Rows from block 5 of a small multi-label image tagger, named by matrix and row number. Rows with one number belong to one neuron. Each number is 128 + 24 x the weight over its row's rms, rounded and kept within 0 to 255. All counts start at 0. Numbers have three digits each.
After each neuron's rows are labels from the 100 images, of 14848, where the neuron reaches its highest value: "strongest on" is what is common among them; "place" is the part of the image that holds the peak. Only what is clearly more common there than usual is listed. The data: reaction-diffusion patterns (Gray-Scott).
# fc1: MLP up (model.blocks.5.mlp.fc1.weight, 640x160), inputs 40-79
# fc2: MLP down (model.blocks.5.mlp.fc2.weight, 160x640, transposed), outputs 40-79

fc1.347:106146181143115123123140090131140141139111088124140116152137059106137103115160098070148146141110155133139092156146137147
fc2.347:129134085139145123133108140090180090168108153081103176101099144145102144131137168153102165098126159117089169116118154136
strongest on: grey
place: middle left

fc1.90:155135110116149113131107127114129066155125115162140162105132112169118102114130132090133119105112131088115117126136113164
fc2.90:102146114149094121131139139146099134167133083157122135127098157159179157093134133177158136173129149137138127099127143075
strongest on: grey
place: top centre

fc1.228:105116135124153106103147130156133134109094129155081179148140107152103138144133136138109112120143142140140118136101119105
fc2.228:104147143145108181196156119139137153109135145088166089093119140098123132103112126126110106144144110126140120130135144171
strongest on: earthy
place: middle right

fc1.616:132127129147114092086109140129126168100108067119131105150119091140159153146096129113151130139129137080120152208140125121
fc2.616:144102127078133128178139107142095128170157164119144159122103105096141096110131119109148165133109097140126134087153137141
strongest on: dark
place: centre

fc1.355:125134136124205114159106118104092137056152144107139110161153139122100123178161094124141175101135141133107139168100117144
fc2.355:166124139112076116113098158125149140139090124152124151116130140156166133095102140187119075111142109115183136118143081134
strongest on: cool
place: top centre; bottom right

fc1.460:135115089116132126136129125131133127109113107103153118086123150100123120115119135130131166081102171099120135099147099119
fc2.460:110094187180139141125102143142151118151150104153117153124136101098075131115126121126128128166161121112105122184115135126
strongest on: pastel
place: top centre; bottom right

fc1.172:125075121131133151145143125136156139097130119142119111130116129147140138137135113117161125135114177140120071102075135091
fc2.172:185144111112115144142115124174143169163131079166137152117111075141146129112121134106103102094094140149104181120172138162
strongest on: feed 0.039 kill 0.058; feed 0.03 kill 0.062
place: top right

fc1.259:126150097135164139133154069114122117113125146158142121130088160152086128117119118168116133166129115125169068133146131110
fc2.259:111108153135074124120138137179053179127169138111129125179140119096134173101133142080168133090119126156145144100107121118
strongest on: earthy
place: middle left

fc1.463:106109126150130091108123124152100191121123098154104136089120142157101108066136132164110137138139138111151133145088109164
fc2.463:142131130130113141131108146147155065108158125116116108128101134100122105160090138116115098135133109137116108119140111094
strongest on: cool
place: bottom right; top centre

fc1.238:094116112142123121105144145129127124095141135152079128065115128134099108140105096111115151141137140125140107132110073119
fc2.238:152125178152121150114097133144118162181106125135153125159143100103142112118174150119126142129096141076162125136110116142
strongest on: warm
place: middle left

fc1.598:097078135132117152121114135152125187117123084100120146125126086133128141150125115106110160132098144135153136100144100149
fc2.598:109156157161162054123142148119117103152127158097158131086097154170139129133172119155112103112152119148154134110097119109
strongest on: stretched; pastel
place: bottom left; top right

fc1.599:135141116118154131117103121139118127161086122137145165134101130133154123131177137071093119129173140150131150164122099104
fc2.599:140143126118142145141131114106154122113158135155120095079145127152093148119116101164140117172174149115143127112162118114
strongest on: grey
place: top centre

fc1.142:120184114146139092181148095099126126111177123175114145141109092128169132113116136118114133158088164112117141133163115122
fc2.142:127100114166139116092133175154152111125065126084131108097098142104110135148155105133148129126142122151108146103138163127
strongest on: cool
place: bottom right

fc1.88:097118138134131137128139126116143117151151165125162169154125084118163131113155157102096113104179116116094106136110147102
fc2.88:126100110143112143127136106132112132094121116164077108115130163091103121072094136159145138106125138163170175134142085092
strongest on: grey
place: bottom right

fc1.147:143126112152151104100120098128129110092115109157149097119130142125141087122132136142081175135144138103120160132168136087
fc2.147:103143172136178120134104142124135128120125110125162141109149168116085101117165135125124092130142110095135160130145112148
strongest on: stretched
place: bottom left

fc1.576:132134126127152176146101120125139111107113132137100150148129150084074128181140156098157142080108138112123154163158142137
fc2.576:120122128095097101155144110153133168132139157114127140139139130136075105078103139135148123155100136138144133096131133122
strongest on: dark
place: top centre; middle left

fc1.448:160127095100151146132133116139126110092110128129154131137057130102170117142105157122113128119185146108140153123131132143
fc2.448:124121130137125163119145136098148132127124121134156125094119119160100149131124163132121115073145109116124099122092095113
strongest on: feed 0.078 kill 0.061
place: top centre

fc1.561:103121120133142142141085125170132149111121147121135113110104183109095116111091117157095156100146163123161101110147125164
fc2.561:087141124106119127132139142115111109127137104126116100127128112143153145167165121107164140103114104099108155139106152089
strongest on: grey
place: middle left; top left

fc1.226:143180158138121116193116168132171094170135106150131161112143089080111144158168129134123127145126156134134124130152119115
fc2.226:153105106138139096126135100144110134112100102120085088147149181144146105089069138122148160131137073134115123082104113157
strongest on: pastel
place: bottom right

fc1.237:141157094125170116173118133167138155062133179110147107130116126100155147096099148143144139135179118123121112160124116110
fc2.237:149140144131106141146133123129081089142133137163100144179162174117120138134133105120118138101068128105154085081119117129
strongest on: earthy
place: middle left; top left

fc1.608:116109086121142141112132096159080131148145132085136081105114096124128127099124141165087155161133132124139154171082120139
fc2.608:107111148152105132161142154089157101141095116198109167121088153136117135134142128138195136097124132130101091110123103098
strongest on: embossed
place: bottom right

fc1.47:114173182106169155123117140121146155107082144140152112126134106138102147114142174112104127098113176118121141106112142131
fc2.47:130101080106072138078101105146121102124161106089082149119109150150179141123103135126156122170116119128135116119100130149
strongest on: embossed
place: top centre; bottom right

fc1.109:138134112114146124138135123179128163112139129154160109128144092138134158114131103126096189131124160111156171101143134109
fc2.109:093124159146126101125100177074123115129113127109106100084123153102127065161144148153150090136152082123094104155134122125
strongest on: stretched
place: bottom left; top right

fc1.92:112152121143149113123101155195166136096140116121145151113128095137126153157108079168144123139117130141148195094130175155
fc2.92:138113141191147131134145152112133120140096152126126080088184160091089098154155110123118137161158127067144095178153103134
strongest on: stretched; grey
place: top right; bottom left

fc1.121:178138180105131100127062105159125150135086103171109126104112112126095119122124116136107131148097137142128121166121164091
fc2.121:078123077134130137138134139123104120130122152149137116107147152084140121167131136168155137090145125151101156137172106124
strongest on: embossed; vivid
place: top centre

fc1.386:136135148107154158111145136094145148137142127169122122113144098148115160123126104098110099121142191118142139150100094139
fc2.386:091139121135127119138099140149092155131084119079140127094150134095087069147159138107095125090111133167127101105125167099
strongest on: stretched; cool
place: top centre

fc1.584:114147085112108131112117134132145106121147160158122129121105094173155095149186109106164135141122063132115145123132132094
fc2.584:108088094154170101142149155121108115122137105116138119128122159089111116126120142145141123181135157102166156128149117146
strongest on: earthy
place: top centre; bottom right

fc1.523:117119099113166128127077127149110134128110122136104127135138121168124118072121109130136100165149165114114122126136088124
fc2.523:171109110132082124125155139136102148141157104125095114097185151106119141193147178157136154075140098141129137142144181137
strongest on: grey
place: middle left

fc1.260:124150129133142152141138150110103120139124139151145142140145128114100100112081157161159115156137173061120101168176177130
fc2.260:129147110140103111147112127117137095129145124143134152172124125154109143139132103061147149140142108100169160120109167136
strongest on: feed 0.026 kill 0.055
place: centre

fc1.388:125156084102123176141145128131153166085148110122126117122122176124097105156153167145102101118140108126159091082133109131
fc2.388:111131148137108098132157162087094068157132117125066137134158105135149211138127138107125124149130167160138108068163130104
strongest on: grey
place: bottom centre

fc1.178:168098151165117146168126143112147147166155137143122091166147144096109131142165105064148172133130153144138096144074140104
fc2.178:107124082117114100116125134133115131075131132108149148111106147112142129111136119096070119131167096150182165084174136126
strongest on: dark
place: top right

fc1.96:142096126140146125129125132146143159122130122165162111091126136141157122106145121147097147116175126122150172092122159076
fc2.96:097167124147168094116120145129111077127088142080094134102142133146123110148137115118144121109104117145137069163149111125
strongest on: stretched; grey
place: bottom left; bottom centre

fc1.105:152109124154166158133101092095122146128111160134145130132138113070082101150138142159138102148164141118151142124130086126
fc2.105:107164121097097120110166141136109118121135119103116138132121142128157188105114110146137119067107112144131095138135141110
strongest on: vivid
place: top centre

fc1.524:084140199110094162139067112120157128150147128136133114115086136090060116166119152124102150141124136157135096124127125098
fc2.524:178130093126111119133125127161164098124069086177145165117150098158122113125128141106145117110135088138130155125105157159
strongest on: dark
place: middle left

fc1.315:128112133136152144149138137125147152102136153109134155114110115154156121169115110116115163133112138119104120136131165141
fc2.315:090127118139088113120125181118114115176117133153090136164169146145135129124121165144185103112187130111161124105142115130
strongest on: grey
place: bottom right; top centre

fc1.232:156122086128100135149082114152110160120139138155119130107090100132130140132150113120146106105087137129088073186127135138
fc2.232:149093157116156113102126116136120151136171151130139142114161113127114127133154118142134129140120116139154150115121128072
strongest on: feed 0.022 kill 0.051
place: top left

fc1.589:083126134092104131099096103123139090151106149087109135120088161113134083118087143134134092164132075144109066138113119142
fc2.589:146113129177142100136138147144117178093142092133160154140150107127088182145127138142164154153105101134131136162114088119
strongest on: stretched
place: top right

fc1.241:138102145110156119120111124162112126147132130108118119140063100161132108126103147098100116145128132143118088171121082124
fc2.241:178113101084160113128165107149112153103143139174170107110144111111106142106116124129141148152152140072132146113132142162
strongest on: embossed; earthy
place: top centre

fc1.302:109155151086112134178140149137140104114047087133120160096098141153113124132139113142115136164133113166161146080133141132
fc2.302:129129120140161138085159108121126138119167117104131098154179109098122146126100159142157103173114184081111123138125132118
strongest on: warm
place: top centre; bottom right

fc1.377:106146173128169137064136146152110126119086114132136135127109122150064116153124142124147141138168102110144135129149098090
fc2.377:123141138155087121110119142097116136063117151118117146089149082177128144094087115105138123164139135152127094147123147132
strongest on: earthy
place: middle left

fc1.91:118125168111107135163125139124124147118136129143134096149097168112150097124133146138123159152120173082146108127112090129
fc2.91:109127105153123125060183146136157111131110087133121172110104105158096160115161149122091084160110107153104104118156113098
strongest on: grey
place: bottom right

fc1.499:167132118152087083121140106137136141157119099114141131136061104142128101154132113120120177084125145138153122128105149129
fc2.499:100160144120180116148083114155088169118155109133139092127172144123098102094109125126115154126139181141135152109146109130
strongest on: earthy
place: top centre

fc1.488:123131131125188128133114086147120103128121108101139147142122132173117079129147137106134111135123136140122167143131083144
fc2.488:147141103131078119175160120098149101108124100144103123144092143096169170156136151120121114145138095129125083111122120170
strongest on: grey
place: middle left

fc1.468:120118135107130153164142113117137066133085108147122081124102117147149102118116076182106098124154112134152100132132134124
fc2.468:145138122102147109121113126104077147106151133111088118123186138117130140134105167096132164119087141133141135190147133117
strongest on: cool
place: top centre

fc1.505:176107150119136113149083111091141127114105138145111114119128126095128077116124145102131111151103136106163077169133173144
fc2.505:108146158114139132160150139150136133154109120126138179118159089092113143161118147088100118078156133134095146130175110138
strongest on: embossed; feed 0.058 kill 0.065; cool
place: top centre; bottom right

fc1.383:134145099081131151101111084124119140119128151108119106134087166143149105119117148108141134125119103152094092148119096138
fc2.383:089123157160106091166126157132095128132098095137109145084199150110069104133169117136122129146142134126133114131104154087
strongest on: stretched; embossed
place: top right; bottom centre

fc1.502:121075091098169174151114126123146111134113113140137130121175099118110119135106153086090195145162098130131093133187199115
fc2.502:143146130140159100107142110140121154126131138076112114108123200127146126137128121135136091136136132105088132144115097120
strongest on: pastel
place: top left; middle left

fc1.618:143151061161095117144117178116129125114110113108178134132100122129131088131103134114126095122095100120102139117090107129
fc2.618:077115195132130135129139105091152098110113165092141113109157143102134171159080134138105121113131098127127125110131129125
strongest on: cool
place: middle left

fc1.496:098125102150090125149162093113168154119126126109133168095084136160146138158129110138134080141099114145155162144077143097
fc2.496:139116097128138146072085102133111098147170090122107106107177106130081125085129148172123179132111161111128122136112138178
strongest on: vivid
place: bottom right

fc1.215:115121146077172126146114160131157160130149114137149115120139170150121118175133115116162156080144164149158155146141144113
fc2.215:113131128181129155099158075099119101139116112082124144116171137102125122121119115152145157191139143136137104123131155106
strongest on: embossed; grey
place: bottom centre

fc1.581:126135153165135111122136157118138142070132127133123128145123129151088118120134114159130142111164168154112092166082099140
fc2.581:146129115097132187128135120130137121177137110105109122082127151131150116113148135120133121136090085091159142156165113110
strongest on: pastel
place: bottom right; top centre

fc1.633:134116095137143115056139101119128148155116128161072158127101129115130109155159133087171147159073109145166163090161150118
fc2.633:138125130106181125142101109108076145127115115122154085127158140130126130132100141152109149094126155133096134162138088154
strongest on: warm
place: top right

fc1.245:106162093130116074127125158122082138125118115135161165116135122117153154151134161130132128117075127128128098159114095098
fc2.245:132114135070105157148106118137098083090161158097117126140139133161121120084128130121171156115181122145130146122137115122
strongest on: feed 0.078 kill 0.061
place: top centre

fc1.452:105109164120166160108132118144136181161097148150123106146090133186121150141157148114161134114183119109201106123135138149
fc2.452:156114124141091195123111137140123116127138139109170138103101153110102118120128137187118168125094110126066126135082111146
strongest on: pastel
place: top left

fc1.307:088119120089112178109118142106104132128103153107133115089111126130100100129180098104081123141146124136124088127100151104
fc2.307:145099090193114119133132144109113136135115098131141155125081136113124138145112147152138153104094106118069166193090124152
strongest on: dark
place: top centre; bottom right

fc1.39:121158070148119121154107112112119161111110134154126165112147120120134136105139163074093159143115116129123108130139114103
fc2.39:154099142151120136118106088127156107133127079130167141091122199133100125150143122128166118107136196163100140120112103135
strongest on: embossed
place: top centre

fc1.111:119161115151139147146088164120058131113108153130211130092155118146123144130125123133100120159129164110150114088122120119
fc2.111:089121092121133101035138092122118128102127122128028133119127168129133137139136169110133144140117146173111108178147116102
strongest on: feed 0.018 kill 0.051
place: top centre

fc1.438:139136100134131114080129106112097127115099130193117141087131111144072131117133096141081163139118100140116156135129142112
fc2.438:119111120170145153153148128117152092118115148081131127146126098103185114158121099109140108146121114152127156141057084138
strongest on: vivid
place: top centre

fc1.40:121129114129084152104119125115116138093052098133122138107126118151146174111144160122101150118127149115082101123130102118
fc2.40:145126141081162129133138141141126146196155135132120126142121159141156094126121149115162082081170147126149142147129158104
strongest on: dark
place: top centre; bottom right

fc1.284:149182147111141112126148138066174163112200108152158112095148078105084163127104187133130086067121109125154101143110164141
fc2.284:098106109156135116133070134170052135127078113132118155132090140143164113133130102096135148133123106135111133096104056120
strongest on: cool
place: top centre

fc1.168:132157125165124144124136119123168150117156103139093122134113142137130153142177101107139147163123147124156148136132126139
fc2.168:150107135099161149086117153137090127110090153147176117081107110126117149123128164151126103102147090126119111140133154132
strongest on: feed 0.018 kill 0.051; grey
place: bottom right

fc1.54:096105087108112108165126124135137126106113163138145140105123115143107121129108150157136109177125104126148140129167116095
fc2.54:132158148113164120106109087141131131122109105080110087146126140108151106139110128083131124059097150141110110086099139140
strongest on: embossed; earthy
place: bottom right

fc1.299:092147141163154104102138122118098121116110149094124104104099128108146142114101103141164154133121130144106129161155197159
fc2.299:113135116131120138186125150091165138098149156165173145119102120180137118162171186146145145121148111096162113139103100133
strongest on: feed 0.078 kill 0.061
place: bottom right

fc1.207:135104123121154077151115140103149119137106137137127113131145165144099116102099159161148092128119114159146086168134167093
fc2.207:106160139110134105127120144160102136132115150115120126138105097146145136135132139104121122139142107095133131150110123123
strongest on: stretched
place: bottom left; bottom centre

fc1.352:142161138131083148154154156109141100129102164126086148119088109161161131181101086161128122106172143095173126139122099129
fc2.352:127128121145111137087116143124116147158121096092155143121119138115104104105133148142130202146081074150125108108115130107
strongest on: dark; embossed
place: bottom left

fc1.206:120108102123119153125137128102163119140100114124084151135112133113131168124098111123164113107096113143122087189136148178
fc2.206:078149141113137094145095153121125106117135166101110144098139126141097093141148137125137117140150124131134130128122084124
strongest on: stretched
place: top right; bottom left

fc1.551:205138129166084127140112131114140123145106116118171149092119142134112098110139143131176107099097132130127104154135133142
fc2.551:119091120121143081083110119101122158106155099127103112132165115137117123148095114118138111154141145129091101146142104156
strongest on: cool
place: top centre

fc1.487:104087117130126135100131123133107156117144140140092107145146113141165097184122106101134143175089132150108163167131126153
fc2.487:111137128158110112172115180080162120162156140114156130146147123090128171118124138154138142093118130125112161108165086130
strongest on: feed 0.039 kill 0.058
place: bottom right; top centre

fc1.316:131130116118153118133124115124145114099141143165126082139107136126112129105095104175137162149137153177128135088146145167
fc2.316:144114178082149123091150165128117107121140140128150158130155115176114130147107103148136131096159126082160118141128128132
strongest on: cool
place: bottom right; top centre

fc1.211:148141091152135122153116157102147103131117146106118135119116134117129122162112155109133108150115150090117132128123136119
fc2.211:144092123127151133116124111142111162111132089151137109126146125134136156143141122130135127114171081115158156110124134120
strongest on: pastel
place: top centre

fc1.137:087127107131127108126116148171072166126127134085117090095126119085104128154147147109101092137161092139123134139118145124
fc2.137:125145164096096093179144086121187109073115132163114150121132065114124126157144137147156111141096150124096127122140131164
strongest on: vivid
place: bottom right

fc1.540:130105125092099167130103154116124155132103172131115139115103141157112120146129145097091115130123108165135138131080131142
fc2.540:110152123131119117115132111130133118109162135141127113137106159094129098106099117167113107091110141126086074127175156117
strongest on: vivid
place: top centre

fc1.250:134107122105146137112152127117119103101142138093139133102163149103132142133124070139110122148151167127128167169130151086
fc2.250:162120143131118121134103142149150137135103113145160116118097061146109092102110163087178111122099062136121131144137127153
strongest on: earthy
place: top centre

fc1.339:107142110112150140139132117096125148141154084162129107132125131130098108152139110084154116085164113100153112182168111105
fc2.339:142123122135125161110137141187071127126097167104136165110146155107134140146131155171121106154115136167114145100161152124
strongest on: vivid
place: top centre